A small segmentation model, trained from scratch.
Training: normuon at rate 0.017, 8200 steps, held-out accuracy 97%.
Rows from block 3 of the decoder of a small segmentation model, named by matrix and row number. Each number is 128 + 32 x the weight over its row's rms, rounded and kept within 0 to 255. All counts start at 0. Numbers have three digits each.
After each channel's rows are labels from the 100 images, of 14848, where the channel reaches its highest value: "responds to" is what is common among them. Only what is clearly more common there than usual is listed. The data: rosettes with rotational symmetry. In brackets: how many of the 100, against the usual share in percent.
# conv: 3x3 conv (decoder.decb.0.1.conv.weight, 128x128x3x3, standardized in use, each kernel summed), inputs 0-127

conv.78:064139057136144127120126053177126130091099094210109142163144128143131091162175118161189104142155124173143126173149161118128164072153110137081128138138072142171148128120107157101074137128162079098211086095142137131097115135078121172175140159063091114130104101126108122141099092133134127188120117081111104129090155118084124122108096139112149155116121064051084083126102130158100136165142
responds to: nine-fold (32 vs 12.6); ten-fold (31 vs 12.2)

conv.41:128136106169160114069208090166151135135154173088136103107129110209173156094106102126121186111157134101117120145152119079062170144139159088108168135149090144194182144139095134142034100068164114102099082112069107101164101179097134120133125080103120152135123151134123095116108095137142154153138134116104128113110110110141147156133105137079097083144100133164065200126117154180128096133181
responds to: mirrored (92 vs 50.2); dark (34 vs 14.3)

conv.114:173123124156091090166116124118135121142118082144118104086044090148146129126110135143090135042112126136082130155150149136137159120201197178127175148148132120245140134160080128115134122121103125105078111106118106139090186114112152136121122133148156127175129091114137131118141149117183178150100144140092136080158153094143122184112060197115129126085148085108092113149115113145080043145141
responds to: mirrored (78 vs 50.2)

conv.58:204133134152127115085107121104124127091114116115071169118130185093125157132175099126078094064129137072118144164102129083138204133136149116051205104149081164122113123176104140101116138140200171131128106139165099151148135138166148103163174117136129123155083084142128190107171158162137115111143172062073104062118142121130113135145106168174091144101134179140114168171161137118143083141097
responds to: five-fold (36 vs 12.6)

conv.104:079099146162102111064102154138164134188115139090157110108134139162149120157124132152120172190156148165162127117184099101184083176135193133134087096099128089094124100150148121112090154159092100126145141120169176154130121125152116123117154153094099202153107101166120151103144085091072124037079118109142105099143097095180129104134164041117140071076106119073150071147112122129124119102102
responds to: off centre (65 vs 30.3); three-fold (56 vs 12.1)

conv.40:103111123093133109059139213117132139120138201129104111116112153164118150136064117160100121093113117230129087099134180119094110121152153104093167139124123063077218090115128081101129087111175120079101118093131101084139102090143132132089132089102135173155161123143133135115162146161125156120177106103090142125166088114165212083094125145132147128092134095122129206118123141153094111153145
responds to: pinwheel (100 vs 49.8); dark (39 vs 14.3)

conv.120:149089113112138117117088170125145135155127149130126174092107173036123122139161165179159097104131144115142144149101166098114153170147068117181142097098125167152152178149131110146153091106082114114092133126095127158111173176118199115133068114083116131166122096078112166071077151141150209144064138075051096159120117106147087160198084147120106142165114119110167138148097097143133144140093
responds to: off centre (64 vs 30.3)

conv.20:165185085154133097136150075128156155123156146164157171123129187116153098138090147119096114171168062043197158142132130194103075130159171121141157122140090149067112135064091128187184141102127186134150121103225130091170129109105107158174065042135139138146145127141098128150134113119089099118141093106099122124101154123131108139175111115100121104115127132123101116152127083138121080122140
responds to: three-fold (99 vs 12.1); mirrored (86 vs 50.2)

conv.109:120105138161090147193133156160168196110165138120149126158145105184081180140140132108083101106123127118179131124116175174140111173099183098128140163198128128161142150152120088152096156105121091145071121124180147106198133092142129120110108076063146141121118143146098145148098096119149092110122117164160130121143162174111099102145047183090164105124163046200066122081126138117163148121122
responds to: ten-fold (30 vs 12.2)

conv.97:139104142179100138115205099135153157121095156108161109152120155108139131118181129092134130140149189162172162111110131115179085168124083117108042101076103132112119119088115136170106124106168133113156105116140124117156086132145096124075156172091138108164109153184078157131092134082086155151118187092228147093152148168168141103111156088177185124126123123158139205120193148142148150100155
responds to: three-fold (62 vs 12.1)

conv.2:122130121201161178098090159109150138169146125080135104127138185064085154106057161169122108043139097158141158105137156178111118121153115095120156125143115135114105105130117105153094113099154102138103085110182136138133092124155135157070152114097116095077112174145123130109137117117098129142244109101077114112136104159170127164155119194142167152176094135125150143142108217141084082157106
responds to: off centre (63 vs 30.3); ten-fold (36 vs 12.2); nine-fold (35 vs 12.6)

conv.94:163107156129164123119199082120085109105167105077161155124098160142091115143089111102173091148094154142121107095074177127107134117130153119103180169118203100156105112133084059118046129116101137147130128128150104137195184078144074150135170112152124138099176096098117123163122121143150139163114221152159146193126120122115102152105208165132095097112159135097091117160135124123097111162088
responds to: ten-fold (48 vs 12.2)

conv.101:138162100113154139078097106128166165180133145174141150084165132117150109120204120096145126123156084119197168140140132186084146188174155098132128174092115175095173142169116097140052111125131098144144109113043140124177120134109106108145121149075139133128111169156128155118086142161131121076114117112095051101085071107124096131133116131166157160097086100170169120180124122084094089078173
responds to: five-fold (31 vs 12.6)

conv.69:071136115071106079149082059052095107126138083146151114126022132149093116079139133112109141169136141097183105161131165165097061160148159101113130118098119106194168094115064122105167147114165108150149113177126142152154151139166145149140148148133095124134154134183162134156124124081141113158038123091134107066153131152162119132124111113166173145114144153117151170152160120106187125171143
responds to: mirrored (89 vs 50.2); three-fold (62 vs 12.1); four-fold (33 vs 12.3)

conv.22:115070088098068089106083118044136077112140121130122066150094152134088080119138111119099085150097141159147124135164144158115074163087117198109070147077164136140146156151146194127159114124171128087113202139161181145097159137163167119194130130122111131201123116167116152104117119114112123125168137164094146124151141079122129100146071152140209106099139173093123109151135083139105169132142
responds to: mirrored (87 vs 50.2); three-fold (83 vs 12.1)

conv.96:149136090168193143156150133159096110134185138111091156110127136126126147159098147108151093133124144124113115122108139109136122142136119180178108108072101113170087179157056210115129125173156135131157187155160126083134114118124186120141160104139104104226090086134062168179164138098073122121099136145082138146154099120115092127113084087073152165177030118119122163132111132136075143113126
responds to: off centre (61 vs 30.3)

conv.117:089067136086156113086146101142156131255150110156092167073131122145163065143145140113159103088060173088179145142105110119119117108068192157146136198092122194143199148151150083134135145124119173166131110117143165169163181118147118154138128128115094070168137171115175094179111119131142139108135136146108119105129112145137144154143099118130098109130092119144099139158147134107084130115074
responds to: off centre (61 vs 30.3)

conv.15:125129084166094174129075063166141113147146146124147176113117145081127110133161076163171115117119149124095137123086128025107143122150121080144162088157134123156104103191130161079082115153060116143099152116139064096109127087096095068191171135078142107139125091156138171114142130161104110172136096101113121175085144095200124167109143162128168164129127123095133127158113139115175203099157
responds to: three-fold (59 vs 12.1); four-fold (35 vs 12.3)

conv.63:103140166120131107097124120072149103148108160152152107086118079112119100130102112025192113081133117156123143119152156124103116132186156170135217159166100080138134155087211158099156179140117093115137108134106171148150152139135099126101119122090089170176078156113134071169088111141094224064122084115142141146101159121079131159167144130143150122134175152113127106125080149130137098138096
responds to: dark (35 vs 14.3); ten-fold (34 vs 12.2)

conv.62:095153146165113146119185065111122103133120084142122107117049167109097099106183113129125153055137132059140125110178148200177128131153116124128159153087139091103110150169143082099191122120130130133161104128077106082133124119161156142095143115126099181139175114169144147155172184109129179145066109127062139051147132098190106123122133099131137127188156116115140156160120062132092109140174
responds to: three-fold (86 vs 12.1); mirrored (84 vs 50.2)

conv.110:112163175108113097121139159131123140148131074139130062146060118178139122169138080112097078136132100119127116120113154124168098062146072174186105152125106164140162135113154168144187119116143088106110101116122152157135163173136185147135158139209147135152147146152156151207119169088127177135131148081088083050128128091072145128107126100123175086134136168150136123143140147080036104128159
responds to: off centre (69 vs 30.3)

conv.54:175078123229103130080144087140118087112146113092139134151095142116110147122189164126089082091090105112121105115140145155086149167157121113165164134140034084158150122162107151148070130168159081113169097147106113126125118129142211179102159116118182083069156095118126149178093131112159114105165122158110169081168152120163173156142111173122128106120151157090139154101080176091142131107099
responds to: mirrored (92 vs 50.2)

conv.92:155129109151199123170090117118068072059101145133107157089143088110167171145121092140125129173067107134132129171107107169113144112107154144152056176079121134114119134115139168194141134169150119123104127124094051139100107113139154124133157151125112064065161091156093079164126069123125083094127093135149117231138171128136118144149125201103094118160139115109142101141128139079126183137102
responds to: off centre (61 vs 30.3)

conv.31:101135071096120111102210123154137147149149187186107058201117101125116152121128124108105162147135162145156132149185127136128161148178095120125103135138143143228149111147114128177128163143077114129116141168089134136144118136141124124043097125095175123130159124092107116179095126143169182210147150120145097095068158083064134091125097180146125135161124082158091099125099108150170123106155
responds to: off centre (83 vs 30.3); ten-fold (34 vs 12.2)

conv.46:183144126105122149100107136143096220155165167114111186112111170094086201126131132164143161094127159096153090128128190151166062155063129171147129105150137156086114197125089095151136146125187104128121145096104113108153099182132186106162149080096092142134129104125098141087139104107105160145105119098125141123133131117100120131142109114133059163192142138091110160115146226157070121135085
responds to: mirrored (88 vs 50.2); dark (34 vs 14.3); ten-fold (32 vs 12.2)

conv.37:086111181155137114091104103144124118119117105131138157085172163132076127203149133133148098138162125113125079113097184150131094095187100167148141163170147084128056113174147149152104079154052080120171107074080123142122123108132151100123078098146084123183155129174116144191104119137146092097099142117119101103108151107082120141117108071173164136133071145143151175127110231119125084113130
responds to: mirrored (100 vs 50.2); ten-fold (40 vs 12.2); nine-fold (35 vs 12.6)

conv.16:147168098214087198158108107120126094105153123090147118140118095157113152096140125126121088070096165096111089089128149112137177123148121136182153138145081148168135091163110057133158160114139138144169115153102073097111141117085084138109104186074105159100137144133121070159064106136138146126155149134170070097143128130147151190114187112136157153130174115084074125116148124135119056135215
responds to: mirrored (90 vs 50.2); dark (33 vs 14.3)

conv.70:068119132090120133194144169186113133165114133111124148056081061082143157119119143125076119108111171137115167111109107088164196144081168108143111169142132112151136118193138135132099127198108127112099140088152102160153093160146154140095127180095110165075192114124150144118128056118071096168117076129158096149130138111103156071131144167153101135092101106143099129181104153148091077131066
responds to: pinwheel (98 vs 49.8); dark (47 vs 14.3)

conv.111:124128091154114148115112082170121083123179162088197117132095169156121165149128183117132125129114159129109200132150116127037131118152143126171111154100114109135085190115067135147131108145136104145086114118091167125202102139099191164074122101117109097133146171111137117151080137131136177157152100138074088106128113132143135111096085100062150131069181111174130145159073148103135038126169
responds to: three-fold (72 vs 12.1)

conv.84:186130144170117172068079090116178097126110097115125076104110135152097138106171142079132127098094134171233170110133086148144146145113156114151077134128146105144130145100126133134179112175159113098145139120155183140133154115102133181065130115123169120151134128145133039092099164110113149114121093181128119120118170190057083085152143098140124075077182147065126116143110107092110093161143
responds to: four-fold (40 vs 12.3); three-fold (37 vs 12.1)

conv.19:061134118153076138139056165106103131101172111132093120177098178164094105130138127145143130125086156119199101136162127150091072099144079128146087107137131131152148116109162134123116157126117126166223086150187162112067154060121137081139181091155081126097093144140094136165158131167115159149144150085125101152127121155107114083123097186183123149151170086070164140095197134132147151126103
responds to: three-fold (70 vs 12.1)

conv.61:132127134119198130127122174150090113119110140151118143128148111070164057122108086072136135126097120119103145113140173084167157137065148116120140165161105150094173144084101126076182134114117093131051208068172090132159124088093183116117127205125081164142134144130147134128115183093093084128181129098182098155158133164110181135142129099180127163085079089087145124157122150106128153157137
responds to: three-fold (47 vs 12.1)

conv.26:123134115163155134125114080148133152089165140188077114160178161079160156129067132127090136226124109139106116162136141126150180137233163154120163130151138154146100167133125102117090096123117165147067161076100139131110138137178145141182155085119152133132120111101111145070147151180128135151189097060147072165096119104148121127154167087139107079166057148118118097102135104125107132127184
responds to: four-fold (36 vs 12.3)

conv.3:131152111108110147152130224149133129133094135147126113171168144132188097131077128156157108115096127110058127104130177145159121098213175096098133144153195111142164151095101123109108110193158103107128127148101093137142080170122150144138109229150144106106146075121126140074156111183134107168125168200125140110103115129165111063122124118101121066094091058110154137149109087135141120125173
responds to: pinwheel (98 vs 49.8)

conv.33:092106140118084133096070129119151117108142118213157232067118065108137128101106181128127111085192126119122143138140119098112097082149144178156122193123075141153144176168134128125110145103163107105044132123120111092106192158085117135141144097108164123075130087163138137169151121133122119117156184149185147077169152176080139152149114124129142153101078142106098150106131105149158064122113
responds to: four-fold (34 vs 12.3)

conv.71:142136109128077118122094131141105124150123109121156128080122116112016123188150160095109125149138100139140168124071100110174159094216152106109183160133154107206115185127137167219103104160141124155102120030117096157111160108142130127109119118124085115135134162157157137154081117211141132126167131097133119088123152121150124099156183104112109109108108140097141158125073170140090105167098
responds to: ten-fold (45 vs 12.2)

conv.29:097116154124107148107135166189107108160149118171104136143126099126107148103131162138105144136162123121142119081090133137127150091106156125140144133130174190168145155083112091160118107156198118144242143164167143101114069168112172110171162147128163147105100098102081091119154086119174167153204151177197123151132133123137143103187161090083126159116117064131107132070095074182104141092107
responds to: pinwheel (85 vs 49.8); three-fold (45 vs 12.1)

conv.88:130134107153111132162112159178150126189159079100128116117150139105150125138129183163137103109209110078196128157056127123152106089138127096143101112116100108112103121091153139091149103078152128117125158057082205122169135108195090126079118192108075146102134143125108115113151078158167059172062113141106127169087108178179150080081140118100138149113140144077108136116134142163153145153106
responds to: three-fold (46 vs 12.1)

conv.106:129183106122088113076174107099110152113103122031161100144163145102100110150109107156130094201143103103094107158099189135096102199142148135107129105105095096103100098106125139154023120138062141122109087163106134128143088103110112123176184130109175088148149191144133147132133154151122089131144133102076118130117172107160176122129145173193171124087153128171122158139160133086139092130183
responds to: mirrored (81 vs 50.2); off centre (76 vs 30.3)

conv.25:158105114224139092100087045144132123137139135149087176135141105106167107118154142128108102153149154131138138114113099094171172096203117079139128173155112150147125152075106180102109119138150132126099142110155115153126145162138173144145151134076087118130077150155132077111147147143105185045117100102160156108100129100116104128138169100135243119140141141110068122130147086109186069102181
responds to: three-fold (99 vs 12.1); mirrored (85 vs 50.2)

conv.14:119113153151130124138147158149073094131148089131105125128149139123165112069092120113171135126074140118156160138166098132166211089151089143101137142123118132123139094102112121145181122147150117110145103074138095192152114142156144110161119191139104142143148086071105123127070142098196215057071068106145133128153064153077042133154163152141095090108110098175113138130152095133078103160094
responds to: three-fold (53 vs 12.1)

conv.73:117109147109144142042168140100166125140130130137134173175131151159116194137144122111134119148174107122107129065108135155129091105110125104125054101083096133181162138121125150084133112103091137151107139176197074135209127122142173202172139129162178113205121136164116126122155150127139117201143063101106166091139079153149107168096131172124105120116094116086101098180108082169167133124107
responds to: three-fold (66 vs 12.1); four-fold (31 vs 12.3)

conv.108:045196141107122121128096122149160136096113139139101154150119119117135174127194124141148132122127107101085097146150080126115102186143120130129115117104120116094103141113141123071143167135135124092084165087081073154111153108156199138109148180175141132153125086136193179131192156150109128116090191175176163110167152139156137124158156019140132107043158181104113159144106150142153094121140
responds to: off centre (75 vs 30.3)

conv.68:123115158152162127113140144123125097116143127164129165114117042123076116190125115067155150136143126108165148129123067110104150130128049096111094179121159154090119143137158130137106107140131156118063078049094048112130171072181115174088087101094152113119156101153123128119118137159090089095152048142159152139177113170148077131139146113154132170140193140101141171168087145142151183133141
responds to: pinwheel (82 vs 49.8); dark (39 vs 14.3); eight-fold (34 vs 12.5)

conv.34:117151102118094122109114138134118142158154167106088148137163058122109133152129095141113122152128168091099074142094130184112183141109142210099064152102131145071130166152111162157116120133154134091131147168121141146122115112141170138138146114158176113148157145157160125157171086173095038190118176119099147166164177134087130127103151093190102126198167069142089173097081121054115116112086
responds to: mirrored (97 vs 50.2); ten-fold (42 vs 12.2); dark (39 vs 14.3)

conv.1:095103091191088183131120118109137084077130111139131155108185122153147100124128094124063122092124112045135177156109141182160126098178163131171152134082136099164113077122144134152173111136124133106142141108142117141145123122137164075124089149135086135140143131109115200126221173179097139142152159121132171096101129141104128164093144130138072155083149163173108058144183117062113065167106
responds to: three-fold (40 vs 12.1); four-fold (31 vs 12.3)

conv.122:182063073134085105136126131100176146169146087150105167108088150176095116121140194122145136072127159100161133142132115140092103124088109055144132097158166125132121100105102187147105164079138134209086097093128187147150129089158084112148098124134084104195133120137139089141112084174185141130101089080100116077155140174102137155110131136129104118148108177203170137096087112089148099154130
responds to: three-fold (34 vs 12.1)

conv.48:080140132146135124092136139138134110141146064059144178131134101163070081102194123155111120083149160147095162161141142107133088123185172194172122139086104108161110218148094180111127172116063112077077100101118153129165130122141137159119085110098107130159124134112150089098132136169111162104073143184126115125097102086153141133146108131136123167157232106097180120120102090104156114168143
responds to: mirrored (96 vs 50.2); off centre (71 vs 30.3); ten-fold (30 vs 12.2)

conv.47:111172107141126174092115064122135203127119122147060142108142133108160126094073139141117155135139092127112135157149187104149080076056093125165099107115077116177178107158074108182175137066128112157095125057164063139136100165137099157096187131080120143119094139149130174150098131122107150128150108094181147108107085113115091129122129159139140136205114175109168139149133133151079185126100
responds to: four-fold (32 vs 12.3)

conv.28:112161159150072151147175158125134128085134136137122108120162169105110144152129124135135142142165109114122115149125114096141126127108125124159172129203082089106105030148118101082176100104113149107069086030143069088101085098134093116164112103080121122071123122167141123139087140137100154109171088104065163126138133151188145161136153172141111180098167223156174138108106150135183151136133
responds to: four-fold (59 vs 12.3); dark (40 vs 14.3)

conv.125:144126171120111132101100000184106097163131115127134081098148088067124104189121125142135064054131149132108127122113100150117129082173144092144111213174169151121107137081103121124119144167126120164100129072104171128105152131128123114120096064131166088110116187118150166134099143123144127095159112123143134117110152155144127129114078158115163120098174111156132086158133163186103155131183
responds to: five-fold (36 vs 12.6); four-fold (34 vs 12.3)

conv.57:113125144139189163136153154191173090114116183083154140165156105136148096157159118140173102053149156174159115132159146153086170159129141135151131179122152140074080108133124150105118110177047085070088117118124135124178133123153082173112087110108167096064131168099191103135097113144080115169125156144105138153108126124068156132151149110139047135133129063149100168121139125094097072107107
responds to: dark (46 vs 14.3); ten-fold (39 vs 12.2)

conv.50:092159171157191134166141120112138131138117124146190205127159136134135062125108102124151120156154107112100123119174089107109122120086145120069133150113055106109111059139124131050153124042123171115131174139164134150136167091081142151137083095205117130142140176099123111087174185067139101054112154116143150149092178138127111067108141108072114099129104128146124097149134134158153136153160
responds to: off centre (62 vs 30.3)

conv.35:126061172107136054019124103100104155187148090120115161136122071139143124077132117137116089139131123112148061146139152089119097119123174118131136129100117104121116157146096069139121146172121119132128114131184182130185155168142076113158135074097062161188127136159115132124139146146148134143150089143057140097157091165081136165112097102144145088112127160159185153132166109087146141047105
responds to: three-fold (58 vs 12.1)

conv.75:140196146157104142151114120147102127141102113195150107172135112105058109188100117141068173169134146136108115164127102122144216134171138117102103180170168096059118133110138095131138087188107114143112144051116111119131097160184056154070143180106135150093155114122161099148103105124118137193131076111149131155141119163115105116106147119123110100138153054116135142137131192109071178150107
responds to: dark (35 vs 14.3)

conv.95:133176123126157175119159071075065147120159145138125115055138048114113128146154098116145134113105137113107189138171126119107090107141084119085107164137166209151092150100119114124072135108151100158097125112099107158185120104096107187124120118113162075207160152122108117093168157173121171154152127111144095167162097157152098117125162155101172127116151087106081126156143178076139190187152
responds to: three-fold (84 vs 12.1)

conv.5:137158113135124162106109194073101113146124161180103195100183136099137104038143109136168120160122109156106142102125148125190161149148111121113111157136117164159161165097100115129161147178108148111136191125112132136118162083094126108201096154132121155113160134132151125129130130114086173105198151137144171167063101119130068114129177159141111153105137096064058069091121051158116142082109
responds to: three-fold (32 vs 12.1)

conv.23:146145099190120148074137151124080182123171139108030122179152072121155152149082112167105132154140066129134130152068146163163114117153112152114174109091131126128106137156119063168129162135110121124110150148185079112113081169172093118126152038110136157125143122197095137124149066138118078143117074127111141161099096164105149132091167187159159135147088160073166163110115138110119137156128
responds to: three-fold (45 vs 12.1)

conv.105:090161108062115161128158116117120137112192092084108162164162083156100152187092085101135117059156137130106157168127163128148133104161114153159091136115125107140126134114137140154199144116120134105147098136100128172193090086125072174098085153153149104134138103139142169203118146100123126081124167217074108157182149167140109131103154174130169122143104050129177179153121182142137102105144
responds to: off centre (77 vs 30.3)